Weights of a small model that answers yes/no questions on an image's attributes: encoder patch size 4, fusion encoder num experts 16.
Rows from block 7 of the image encoder of a small model that answers yes/no questions on an image's attributes, named by matrix and row number. Each number is 500 + 50 x the weight over its row's rms, rounded and kept within 0 to 999. All counts start at 0. Numbers have three digits each. After the name is the row's rms in percent of the matrix's.
Before each channel's rows are labels from the 100 images, of 14848, where the channel reaches its highest value: "top examples" is what is common among them; "lies over" is the class under the peak. Only what is clearly more common there than usual is listed. The data: larger renderings of crowded toy scenes. In brackets: how many of the 100, against the usual share in percent.
# pw: pointwise conv (encoder.blocks.7.pw.weight, 256x256x1x1), inputs 0-85

top examples: light from behind the scene (59 vs 25.1); candle (32 vs 12.5)
lies over: candle (27 vs 0.3)
pw.160 103:416508614492499539473501498536425513539432545548480640487496485519527511564565446533465489465494489470595587486417531524504507418516524494467476534462556479607521570494500480478573532525589457492462502523559484508521464454541609502551522512512522514432492459

top examples: flower (32 vs 12.7)
lies over: flower (27 vs 0.3)
pw.162 103:420633497454451472481601447534405544428507541461452478405460570590483503548533440477485514541551507447453474429550459490536545397536393532464497483563556470469429431535511571560509413556472530582444522539486596503482514543499565440502577388398502477457617594

top examples: hammer (68 vs 12.4)
lies over: hammer (55 vs 0.2)
pw.223 099:546489449613450512551535504430493522459529458541458511554459459564493457562481483466444476617510432510594477459508535511522464410502448485508520526542513522480474612409478419591510569557556452466480512462532589456514570536499485525554496457499476468490543501

top examples: candle (36 vs 12.5)
lies over: candle (28 vs 0.3)
pw.110 096:528530542532533408434590388531515489453509447554515493479523597529417478593530512502500567550445512558485590503482506469492499590444484551519512452499517477507439579392456531501482497404527543528477512551449531478467516507533580408571533555511504555524536546

top examples: white object (83 vs 28.4); its colour: white (46 vs 8.2); mushroom (35 vs 12.7)
lies over: mushroom (25 vs 0.6)
pw.200 096:518579408522437554622389449547488473519482471498404499530472517487549475516469510505540500521475531398442495564552531522648451488439449546547495481458431485490506576508474490482486543554501571431515403441432579427398658493459469550527507522548538476497555502

top examples: flower (41 vs 12.7)
lies over: flower (34 vs 0.3)
pw.202 096:457469492443414557475502526495520461409619459545529598486497481532502531570572501506550556533491437468536492497480441490489517530506527535573486473471438493517505481467431540577394466474497623470521494549625521432463481531481485491421455463514528478507546554

top examples: hammer (59 vs 12.4)
lies over: hammer (28 vs 0.2)
pw.44 096:382448496527495585472470509510433429454469482505499482405537464504395403426460526436531483577591536551572523522474546503567563423583505502494470554471537450470578535501479445469580466516463528399485501509524494398538498504520428487495509376508475549474496549

top examples: hammer (54 vs 12.4)
lies over: hammer (35 vs 0.2)
pw.7 101:450560529660535507483493520507464479478580473502509427497459526506521441452619491569563549570553507518443449496483398507511478510547503526548462535550526540504423486527539406543528511565484492495496552554505481568510497482533504554585511468575425542422541488

top examples: purple object (67 vs 28.7); candle (37 vs 12.5)
lies over: candle (30 vs 0.3)
pw.25 098:653557613481452442484609483521583496475499499556490404511465433537527476531499442539450553469566583637606516440521518479551500554482544512484529497368540498498508486581496510542569512478450543616445573498431590525499482536472508581501498541530459573597497538

top examples: candle (38 vs 12.5)
lies over: candle (31 vs 0.3)
pw.27 096:488493554512500486502551502512528474524519511481405555458471475508487520524513558495508601500560528574530464471501526473390499599567490482458501535487521545506528515545506565495496505524446552507519500531391522537543502508508473456588478504469452590512661480

top examples: flower (45 vs 12.7)
lies over: flower (40 vs 0.3)
pw.174 103:510494521460378509543501465540587561479573528554529458504537489487523456559399525504509497503482459564505506566480441482586410508419463511563490654422525517488522533487465555514575540570454543539490490433464424583366432449433546534530505460481540472526629487

top examples: hammer (68 vs 12.4)
lies over: hammer (56 vs 0.2)
pw.219 097:526477482549486522447492517541633595534619525493573429487481446562530576461564489525475496433521455549605498533498481586500511642437566424518543490582476595528489513522507508504561576443433484540468488521507509553592558542392601530455586513496515577540443530

top examples: green object (72 vs 28.3); candle (33 vs 12.5)
lies over: candle (27 vs 0.3)
pw.152 102:576427503515477449486490509507447485477508533561600637527446483466425519607435511500415561528545443528437450604516391409429443420563517427447442500550571494580538510584470510537557533489416494502561542469540485522469512457476481470441459493499624430552520518

top examples: hammer (54 vs 12.4)
lies over: hammer (48 vs 0.2)
pw.76 093:396508442534554470489490464539487531487604489501511481554511435498415506413452421485480526432448556474493440581542571496537548518507499433498571492581549498503473467429425577448425566496498426485483464568566462519491508507500485613575470456588495471534582523

top examples: black object (60 vs 29); hammer (51 vs 12.4)
lies over: hammer (41 vs 0.2)
pw.107 093:459485547563444513474656502446528530392575527491503544513439512558547501589472454479494409457487429516508476564534473458503503465544420501450497484491493457580509563516485531555497516472522447587352584431447490401548482463533460458584479525524428534503432561

top examples: hammer (86 vs 12.4)
lies over: hammer (78 vs 0.2)
pw.23 108:467514582579458515530528530536525604547556502534515434466426492568548436431492538457593443603498485501576550611505471477564558488513398500481562438538564470537494480478497576543475507481466511469464536438502526595523526545464506441512530380594513497535514404

top examples: hammer (38 vs 12.4)
lies over: hammer (26 vs 0.2)
pw.218 099:468429485545468469500549497556597471434706524528493516503512521490532513457443516490509510531551396457473471481439562529515501502498516474519502524534452446426366515501465525499477467505546466610545595539547500458552530505476512504559543473462489537499422554

top examples: candle (36 vs 12.5); hammer (29 vs 12.4)
lies over: candle (25 vs 0.3)
pw.97 103:464534625557589508474627536504532529431605447526500644411480439430564529466558468410414499495549498503558480459445481554443567436490520554562525543593477534408491410485448527484498495470435495487491498570486415487496460466524472564444486508518503504499489497